{"tokenizer": "word", "text_encoder_causal": false, "text_encoder_layers": 6, "orthogonalizer": "newton_schulz_5", "cautious_weight_decay": true, "lr_schedule": "wsd", "weight_decay": 0.0}
Rows from block 2 of the audio encoder of a small contrastive audio-text model, named by matrix and row number. Each number is 128 + 32 x the weight over its row's rms, rounded and kept within 0 to 255. All counts start at 0. After the name is the row's rms in percent of the matrix's.
After each channel's rows are labels from the 100 clips, of 14976, where the channel reaches its highest value: "loudest band" is the band of the loudest frequency at the time of the peak; "responds to" is what is common among them. Only what is clearly more common there than usual is listed. The data: strings of digits, spoken by a formant synthesiser in many voices. In brackets: how many of the 100.
# conv: width-5 conv, stride 2 (encoder.blocks.2.conv.weight, 288x192x5, each kernel summed), inputs 64-127

conv.211 089 [109 178 158 157 171 163  52  87 112 134 120 151 166 145 145  95 133 123 145 105 112  71 155 111  80 126 134 157 120 160 138 164 118 163 120  86 146 107 124 106 117 145 142 114 144 138 139 121 115 106 130 108 170  72 142 118 139 122 126 216 166 103 109 125]
loudest band: 500 to 1000 Hz (59)
responds to: "eight" (69); first digit: eight (42)

conv.87 109 [111 132 135 156 123 118  89  85 130  89 142 122 115 165 125 150 144 128 150 190 130 169 143 116 128 138  96 118 117 154  94 120 138  63 139  86 138 143 177 142 132  83 111 181 182 160  94 107 161  84 179 107  80 140 121 115 173 135 124  99  69 116 203 147]
loudest band: 4000 to 8000 Hz (51)
responds to: "zero" (66); clipping (30)

conv.138 112 [ 94 153 152 164 115  71 158 120 100 167 124 136 113  92 145 137  99 143 171 110 124 102 104 148 176  89 131 183 133 115 159 114 110 116  99 136 144  90 143 116 124 136  59 140 116 117 167 115 151 133 167 132 133 135 119 141 121  99 154  95  34 158 122 123]
loudest band: 500 to 1000 Hz (79)
responds to: "zero" (100); first digit: zero (46)

conv.80 107 [161 126 105 144  52  91  51 140 178 118  90 108 148 114 134 117 122 111  95 126  92 132  46  82 121 123 166 173 123 121 127 114 167 174 176  96 138 126 114 136 126 137 194  53 148 151 122 155 119 103  93  63 103 161  92 115 130 140 104 124 103 165 131  98]
loudest band: 500 to 1000 Hz (77)
responds to: "one" (82); last digit: one (38); first digit: one (34); clipping (33)

conv.229 094 [122 149 110 115 133 158 165 146 164 151  91  81 179 114 194 134 157 131 152 131 122 109 158 156 133  72 109 142 168  65 148  91 150 178 141 129 219  51 134 102 125  82 116 112 102 103 118 167 133 183 148 114 170 112 106 145 146 162 131 121  78 120 149 154]
loudest band: 250 to 500 Hz (45)
responds to: "three" (100); first digit: three (51); last digit: three (45)

conv.238 100 [ 92 147 147  85  99 134 102 109 127 125 148 148 135 153  76 103 111 133 143 151 154  87 137 128 120 141 167 142 186 114 132  75  91 155 146 142 135 108 121 164 112  93 124 163  69 122  44 137 169 108 168 135 134 126 154 134 105  47 118  81 165 126 180 110]
loudest band: 500 to 1000 Hz (45)
responds to: "seven" (91); first digit: seven (42)

conv.206 096 [101 107 109  95 131 172 178 125 127 188 126 150 129 153 163 110 102 186 126 130 107 104 136 178 155 169 135 127 159  87 145 143 112 100 108 113 147 110 122 127 196 143 106 148 112 136  75 118 117 146 120 143 108  81 119 174  74 143  93 150 107  76 166 169]
loudest band: 500 to 1000 Hz (79)
responds to: "nine" (64); thin (high-pass) (31); last digit: nine (25)

conv.271 095 [153 183 152 196  82 123 112  94 108 104 135 145 117 169 176 132 135 121 103 111 119 109 124 138 133 118 111 117 133 147 166 228 108 137 143  98  74 124 144 154 144 195  65 134  75 133 144  89  63 155 133  72 128 142 106 124 115 159  51 124 105 109 127 111]
loudest band: 500 to 1000 Hz (59)
responds to: "one" (65); voice: child-like voice (54); "four" (53); number of digits: 5 (40)

conv.107 096 [ 70 121 119  70 183 135 149 145  77 121 119 103 136 159 207 125 147 175 156 126 115 119 115 118 100 106 172 177 128 140  97 144 146 188 115 141 101 128 131 111 100 111  98 106 146 128 201 136 132  90 160 173 109 174 128  94 143 126 160 105 157 127  79  78]
loudest band: 4000 to 8000 Hz (56)
responds to: "four" (53); number of digits: 5 (44); first digit: four (26)

conv.259 095 [165 105 105 146 165 132 150 149 150 146  91 135 125 107 170 130 136 124  89 109 123  90 109 145 146 128 163 112 220 130 112 106 104 105 125 109 110 142 109 116  98  83  98  97 150 168 107 147 135 123  83 153 154  51 120 178 161  95 155 146 150  57 222 118]
loudest band: 4000 to 8000 Hz (94)
responds to: "two" (91); last digit: two (33); clipping (31); first digit: two (31)

conv.205 091 [183 109 128 125 102 135 149 108 155 142 101 133 117 145 119 122 119 209 121  63 105 183 219 141 146 139  99 130  86 197 161 171 146 153 171  89 129 126 131 100 164 137 119  88 144 170 147  99 124 152 151 130 102 158 178 128 158 160  88 145 124 132 107 150]
loudest band: 500 to 1000 Hz (95)
responds to: "five" (62); last digit: five (33)

conv.151 101 [ 65 101 134  98 148 159 154  85  96 132 199 169 141  74 108  90 132 147 167 174 116 134 105 144 127 107  95 152 155 183 160  96 158 160 156 156 137 173 180  84 177 108 114 130 121 150 131  83 109 114  96 100 123 190 114 135 183 141  84 142 168 170 108 137]
loudest band: 4000 to 8000 Hz (45)
responds to: clipping (41)

conv.163 104 [148 181 115 153 119 158  86 120 103 111 197 187 141 141 107 111  96 131  47 162 142  89 118 183 148 166 148 146 115 184 113  80  85  88 178  92 163 179 149  76 106 105 117 103 111 134 153  87 144  65 105 107 129  87 111 114 209 113 121 143 121 145 146 111]
loudest band: 4000 to 8000 Hz (52)
responds to: "three" (55); clipping (42)

conv.164 095 [107 136 155  79 175 161 103 109 118 163 154 174 140 124 157 100 142 143 113 169 122 128 168  97 136 181 137 139  90 105 109  73 152 163  81 166 178 106 135 161 146 128 122 126  55 130 135 123 133 109  93 158 158 105 118 130  71 128 115  87 154 133  92 113]
loudest band: 4000 to 8000 Hz (92)
responds to: "five" (63); "four" (60); number of digits: 5 (47)

conv.207 106 [128 167 146 153 185 164 152  85 167 121 139  95 148 105 173 149 144 116 198 119 112 142 181 114  99 159 119 122  97 125 101 145 113 136 174 177 107 111 102 108 138 129 121 144 124 117 114 145  65 107 117 138 114  89 125 160  97 175 163  89 100  91 111  93]
loudest band: 500 to 1000 Hz (60)
responds to: "one" (63); number of digits: 5 (49); first digit: one (31)

conv.237 106 [167 126  94 128 141 108 101 122 185 100 139 130 113 130 193  97 128 171 135 154 117  83 141 105 157 149 140 111 126 133 108 172 103 122 125 151 147 101 176 147 143 131 154 102  50 106  93 122 110 145 178 124 118 158  96 120 150 116 165 148 116 133 117 186]
loudest band: 500 to 1000 Hz (75)
responds to: "one" (69)

conv.97 102 [166  97 104  98 130 125 115 139 145 138  90 114 157 131 137 124 120 111 130 112 147 112 170 137 112 111 128 122 181 134 135 122  69 171 139 135 183 110 125 122 134 177 160  97 121 108  89 105  96 136  96  99 146 125 122 142 124 131  85 119 122 102  89 140]
loudest band: 500 to 1000 Hz (60)
responds to: "four" (62); voice: child-like voice (61); number of digits: 5 (40); first digit: four (29)

conv.125 099 [164  76 158 131 160  96  92 162 101 160 128 152  77 139 125  91 169 209 108 155 129 144 207 101 166 118 172 134 135 186  88 122  72  68 130 135  95  46 143  82 126 149 104  91 118 118 132 114 125 120 116 160 147 158  63 181 162 126 115 121 143 115 149 153]
loudest band: 500 to 1000 Hz (83)
responds to: "four" (85); last digit: four (30); first digit: four (29)

conv.141 108 [127 145 122 147 145 148 113  92 101 138  91  88  94  86  96 167 128 160 103  87 119 121  77 128 115  68  90 190  81 123 103 146 125  72  92  64 193 125 115 143 153 143  79 126  97 207 113 111 152 128 175 110  85 196 168 182  96 133 105 110 163 138 117  63]
loudest band: 4000 to 8000 Hz (39)
responds to: "eight" (92); number of digits: 5 (40); first digit: eight (36); clipping (25)

conv.145 098 [174  99 134 101 152 120 130 100 201 121 150 134  97 149 173  96 112  86 176  66 152 116 135 125 155 105 112 175 129 145 153  90 120 171 148  98 150 150 187 121 147 145 135 132 110  98 165 244 129 101 115  79  87  89 159 147 162 135  83 151 158 171  69 131]
loudest band: 4000 to 8000 Hz (93)
responds to: "two" (86); first digit: two (35); last digit: two (31); clipping (30)

conv.135 099 [161 129 100 140 132 126 139 117  85 156 183  96 158 141 106 141 144  92 134 104 146 124 111 135  88 120 109  89 140 115 115 125  98 148 128 120 117 121  91  35 161 164 130 113 128 112 143 139 158 151 132  28 157 107 111 121 111 152 143  99 118 179 179 121]
loudest band: 500 to 1000 Hz (34)
responds to: "seven" (81); first digit: seven (31)

conv.153 098 [ 88 110 172 127 152  98 156 107 125 129  85 146 124  77 117  86 131 100 124  97  51 199 116 110 150 130 150 162 141 120 112 126 139  70 163 171 155 141 155 110 128 155 135 120  81 121 233 102 178 141 138  81 140 206 104 123 121 133 154 101  92 156 129 115]
loudest band: 4000 to 8000 Hz (57)
responds to: "six" (67); clipping (30); first digit: six (28)

conv.254 095 [ 95 138 127 113 161 138 123 141 154 178 200 106 163 128  75 157 149 103 151 138 150 114 178 135  99 117 103 142 121 170 103 104 147 141 104 141 161  80  93 139 126 123  63 156 129 131 185 146 146 109 140 142 148 194 113 114 130  79 132 140 129 115  94 154]
loudest band: 500 to 1000 Hz (78)
responds to: "one" (80); clipping (31); last digit: one (30)

conv.44 092 [106 156 125  99 111 106 177 106 143 115 100 216 155  94 139 114 123  94  64 119 173 134 181 133 185 154 102  68 176 109 100 200 110 142 171  99 149 126 136 134 167 100 128 112 116 100 149 129 132 139 115 167 106 131 152 137  89 118 125  49 131 185 144 103]
loudest band: 500 to 1000 Hz (72)
responds to: "four" (63)

conv.140 107 [121 168 136 176 125 139 118  89 107 113 174 135 185 134 157 161 152 112 137 161 112 125  97 139 154 134  30 143 115 130 146 149 155 156  96  64 143 127 124  82 140 102 134 136  95 158 167 131 100 129 194 131 143 119 114 139 181 150 105 148 142 150 133 167]
loudest band: 4000 to 8000 Hz (73)
responds to: "two" (74); clipping (29)

conv.131 104 [155 155 105 116 193 156 157 124 105  67 121 103 125 186 148 211 201  74  87 183 142 120 153 147  79 130 110 157 173 122 144 136 132 176 143 167  71  96 145 118 137 175 127 149 146 163 104 151 136 100 116 106  95  72 159 132 164 130 165  66 165 125 150 141]
loudest band: 4000 to 8000 Hz (75)
responds to: voice: high voice (64); "six" (60); "zero" (56); last digit: zero (31)

conv.149 100 [108 137  78 176 150 132 117 146 163 138 147 137 161  84 165 148 123 200 142 151 124 138 135 126 113 155 157 127 107 116 112 129  96 171  67 106 128 111 158  69 129 149 141 174 174 115 112 125 125  72 135 116 154 195 117  67 103 152  66 143 118 150  93 215]
loudest band: 500 to 1000 Hz (84)
responds to: "five" (74); whispered (28); last digit: five (25)

conv.39 102 [129 169  89 195  80 101 150 124  91 177 127 134 119 107 122 138 124 120 117  85  94 115 136 152 130 142 119 128 116 127 147 183 104 110 168 169  80 124 119 177 138 105 121 141  62 138 142 106 128 137  99 208 211 163  78 126 156 103 112 157 119 134  97 119]
loudest band: 250 to 500 Hz (51)
responds to: "three" (61); voice: child-like voice (57); last digit: three (30); clipping (26)

conv.61 108 [ 85 128 123 143 169 107 135 124 101 161  98 132 187  72 142 156 168 115 111  99 123 124  77 150 123 119  96 126 109  97 143  84 208 150 143  78 100  67 103  75 156 100  73 126  75 113  90 169  95  85 118  96 125 160 103 100 128 143 138 129 166 136 105  88]
loudest band: 4000 to 8000 Hz (48)
responds to: white noise (53); pink noise (47); clipping (39)

conv.130 102 [ 94 115 150 138 160 158 115 133 177 109  87 121 150 173 115 119  91 121 166 117 104 110 140 136 134 121 118 145 149 177 152  99 105 168 146 105 128 100 129 118 147 146 145 130 191 130 108 103 169  87 131 104 117 126 204 132 122 130 116  70 109 127 148 186]
loudest band: 500 to 1000 Hz (42)
responds to: "seven" (68); last digit: seven (36)

conv.183 104 [130 127 127 192 193 145 122 114  73 144 118 130 176 133  94 120  91 104 120  97  84 140  84 114 122 155 170 118 106 174 132 105 112 244 122 175 163 161 150 116 102 104 199 146 118  57 166 127 158 142 166  95 112 164 154 100 180  91 114 168 184 148  92  78]
loudest band: 4000 to 8000 Hz (90)
responds to: "eight" (78); first digit: eight (36); clipping (33); last digit: eight (31)

conv.106 093 [119 133  89 110 102  83  75 163  90 141 138 157 171 162 136 161 105  91 186  71 117 125 179 159 168 136  70 130 166 150 126 127 109 120 142 130  50 140 184 156  99 184  94 165 111 149 156 164 182 114 101  62  36  77 161 155 131 156 172  89 146 118 188  86]
loudest band: 4000 to 8000 Hz (95)
responds to: "six" (61); rumble (36); clipping (26)

conv.278 103 [135 127 140 136 119 133 116 117  92 182 117  99  85 170 116 118 110 118 175 167 176 176 120  45 102  82 153  82  97 110 152  65 123 128 158 134 115  84 137 107 154 121 138 159 130  91 190 100 117 142 107 138  96  99  95 104 165 175 132 145 127 102 138  98]
loudest band: 4000 to 8000 Hz (39); 500 to 1000 Hz (35)
responds to: reverberation (79); "seven" (61); "one" (52)

conv.230 095 [152 147 131 138  90 123 111  95 146 155 152 106 132 152 155 112 155  99  68 180 119 143 149 127  92 183 131 115 132  96 139 131 141 126 175 148 152 127 132 205 146 138 177 143 107  67 150  80 161 147  71 146  87 140 135  90 145 178 128 145 189 123 125 106]
loudest band: 4000 to 8000 Hz (66)
responds to: "four" (58)

conv.204 106 [129  89 206 142  97 135 124 117  78 134  82 101 116 134 122 127 130 145 154 171  34 100  98 143 181 152 118 158 124 187  82 182 120 122 110 171 145  94  49 139  98 112 130 120  71 162 192 154 157 147 121 138 137 121 113 117  94 172 116 120 177 112 105 147]
loudest band: 4000 to 8000 Hz (78)
responds to: "eight" (59); last digit: eight (45); clipping (34)

conv.90 095 [ 87 103 141 141  46 114 130 166 106 167  96 130 143 116 131 116 154 103  99 116 121 125 122 144 136  85 126 112 119  87 105  85 176 123 133  89 140 154  92 192 156  61  98 142 167  88 117 135 168  96  83 135 171 110 105 130 120 119 141 129 100 135 118 149]
loudest band: 4000 to 8000 Hz (35)
responds to: "zero" (73); clipping (43); number of digits: 5 (40); last digit: zero (28)

conv.280 101 [152 106  73 137 139 128 133 137 143 124 130 115 148 141 134 111 138  96 154  93 152 119 152  90 198 137  97 158 121 170 190 130 105 145 113 115 171 145 100 109 147 134 147 155 181 110  93  58 180 132  90  93 155 117  71  90 135 119  94 106  98 148 160 167]
loudest band: 500 to 1000 Hz (75)
responds to: "seven" (56); thin (high-pass) (31); last digit: seven (28)

conv.105 088 [ 84 194 115  75  87  87 132  93 127 128 117 119 120 139 116 138 125 108 135 141 144 122 100 123 128 157 151 142 126 147 148  96 153  87 111 121 132 155  92 106 162  96 211 127 104  86 155 105 114 152 126 137  81 137 157 152 102 176 152  93 102  84  76 104]
loudest band: 4000 to 8000 Hz (88)
responds to: clipping (39); first digit: six (30)

conv.196 093 [131 157 190  54  78 132 151 172 103 160 127  85 134 113 140 247 118 107 171 119 149 151  76 141 164 110 137 111 131 159 167 146 184 103 111  95 113  68 100 139 117 140 107 104 127 156 146 169 186 132 102 139 148 129  95 128 147 133 111 153 132 136  94 125]
loudest band: 500 to 1000 Hz (88)
responds to: "four" (60)

conv.37 104 [109 127 200 123 117 114 140 127 136 156  95 106 100 139 140 158 151  72 149 102 120 136 134 141 149 157 146 136 152 145 142 153 159 125 192 124  75 121 141 149 121 102 190 135 155 167 155 170  81 164 188 115 113 150 120 146 103  47 185 116 152 116 139 151]
loudest band: 500 to 1000 Hz (50)
responds to: "one" (76); thin (high-pass) (35); first digit: one (30)

conv.258 104 [149 167 136 136  44 135 148 112 117  96 159  73 182 188  84 139  65  95  92 131 142 132 115 126 143 137 162 110 120 122 120 119 127 148 117 106  97 125 125 171 155 135 211 112 128  93  84 150 117 127 142 175 188 158 149 117  74 118 121 111 132 171 107 118]
loudest band: 500 to 1000 Hz (41)
responds to: "six" (56)

conv.174 092 [146 130  99 128 157  91 135 137 104 143 144 153 148 141 185 129 125 151 133 125 114  99 153 202 106  94  62 166 161 134  93 100 111 188 130  96 111 124 148 147 153 131  58  85 147 120 158 161 149 176 107 113 156 111 111 178 135 134 194 155 145  39 151  86]
loudest band: 500 to 1000 Hz (97)
responds to: "four" (84); voice: child-like voice (72); last digit: four (37); first digit: four (35)

conv.201 107 [162 157 160 151 127 183 171 177 128 159 112 103 211  79 188 145 106 184  79  83 127 108 118 106 141 129  77 125 137 101 141 122 119 136  83 121  45 143 101  99 153 112 153 132 131 123  84 118 119 116 131 106 116  94 150 142 177  88  79 167 137 119 122 146]
loudest band: 2000 to 4000 Hz (34)
responds to: "seven" (59); "six" (55); first digit: seven (26); first digit: six (25)

conv.6 092 [176 130 126 180 138 159  87 149  76 124 153  67 141 145 139 147 142 115  76 133 141 170 123 123 129 182  77 131 110 177 170 110 168 156 149 202 115 116 147  76 177  90 136  99 129 161 128 149 157 172 106 123 221 130 197 131 118 119 123 176 103  85 127 105]
loudest band: 4000 to 8000 Hz (66)
responds to: clipping (67); last digit: eight (26)

conv.150 087 [143 125 121 149 133 143 155 129 147 171  97  95 142 118 115 107 148 100 124 168 147 151 134 116 160 141 110 145 180  98 120 100 114 147 150 172 197 130 138 114 118 120 126 102 162 140 117  73 135 162 131 110 127 105 108 110  79  70 141  80 132 145 142 108]
loudest band: 500 to 1000 Hz (54)
responds to: last digit: three (27)

conv.55 117 [148 153  99 198 150 116 127 138 115 127 138 122  57 142 171 116 113 128 173 200 181 102 159 123 165 167 134 137  64 142  94  94 115 138 101 170 149 172 126 100 147 121 138 180 110  96 146 157 110 114 173 182 129 106  92 126 130 163 100  93 141 107 145 169]
loudest band: 500 to 1000 Hz (97)
responds to: "four" (92); number of digits: 5 (42); last digit: four (41); first digit: four (32)

conv.239 103 [ 93 126  93 102 198 123 124 122 121 127 117 142 125 108 112 116 110 143 131  98 124 131 106  86 133 109 124 152 127  76 164 135  50 129 138  68  80  90 151 152 133  81 103 162 118 144  81 121 114 177  87  97 108 100 122 158  71 161  95 149 146  89  51 122]
loudest band: 4000 to 8000 Hz (74)
responds to: "two" (73); clipping (33); last digit: two (33); last digit: eight (29)

conv.38 089 [115 150 105  84 112  92 153 166 122 110  77 181 144 133 116 127 105 139 100 114 172 143  69  91 129 117 139 110 135 198 141 179 112 127 116  72  99 106 143 123 130  82 152  94 110  97  84 166  93 151 130  51 110 176 169 121 134 168 154 169 157 164 115  89]
loudest band: 4000 to 8000 Hz (90)
responds to: number of digits: 5 (48); clipping (36)

conv.169 103 [178 139  58 158 122 143 149 156 118 107  80 183 129 141 155 153 138 187 137 112 166 113  82 142 135 128 117 146 118 196 113  87 134 108 113  73  80 112 102 155 116 138  97  40  85 108 136 170 121 130 180 147 131 109 114 146 136 159 127 161 116 123 100 172]
loudest band: 500 to 1000 Hz (94)
responds to: "one" (82); first digit: one (43); thin (high-pass) (30)

conv.225 099 [136 131 112 195 128  95 163  88 111 141 147 135  92 124  93 139 170 113 115 133 126 127 129 128 153 165 165 129  92 105 133 149  68 131 125 133 126 142 110 118 200 126 120 136 131 117  82 118 167 171 100  94 107  98 184 106 148 131 130 137 161 178 155 147]
loudest band: 4000 to 8000 Hz (94)
responds to: "eight" (58); "two" (55); clipping (27); first digit: eight (27)

conv.123 102 [168 141 145 119 182  82 168 122 181 118 155 121  58  41  71 138 115 158 178 120 125 121 103 105 101 146 122 140 140 139 133 159  88 180 194 140 122 150 123 102  99 185 120 154 147  36 105 141  96 106 101  77 111 128 160 103 179 109  95 135 136 133 188 184]
loudest band: 500 to 1000 Hz (39)
responds to: "eight" (95); first digit: eight (68); last digit: eight (42)

conv.279 105 [111  41 197 107 153 178 173  99 125 141 113 164 114 128 160 110  71 135 118 107 119 182  77 131 133  81 169  91 155  99 118 110 133 118 197 132 143 131 116 163  85 124 181 152 134 158 175 112 163 129 104 152 104 147 150 129 153  84 103 141 159 146 126  88]
loudest band: 250 to 500 Hz (65)
responds to: "zero" (94); first digit: zero (57)

conv.231 103 [142  88 124 158 141 141 213  26 110 102 129 188 121 133 145 116 109 162 159 155 119 143 100 170 125 131 119  77 132  64 125 102  71  67 115 113  76 135 161 139 116  87 114 118 125 226 116 204 163 107  94 120  93 183 115 117  98 159 104 137 152  60  71 143]
loudest band: 500 to 1000 Hz (74)
responds to: "four" (62)

conv.274 095 [123 149 121 119 101  95 100 113 114  75 123 154 132 129 130 104 131 124 123 117 146 159 109 105 119 146 171 162 135 155 154  81 114 154 188 112 134 146 153  50 117 127 139 101 132 137 109 126 111 118 107 170 126 168 166 110 195 186 144 156 128 136 137 111]
loudest band: 500 to 1000 Hz (89)
responds to: "one" (69); "nine" (56); voice: child-like voice (53); first digit: one (27)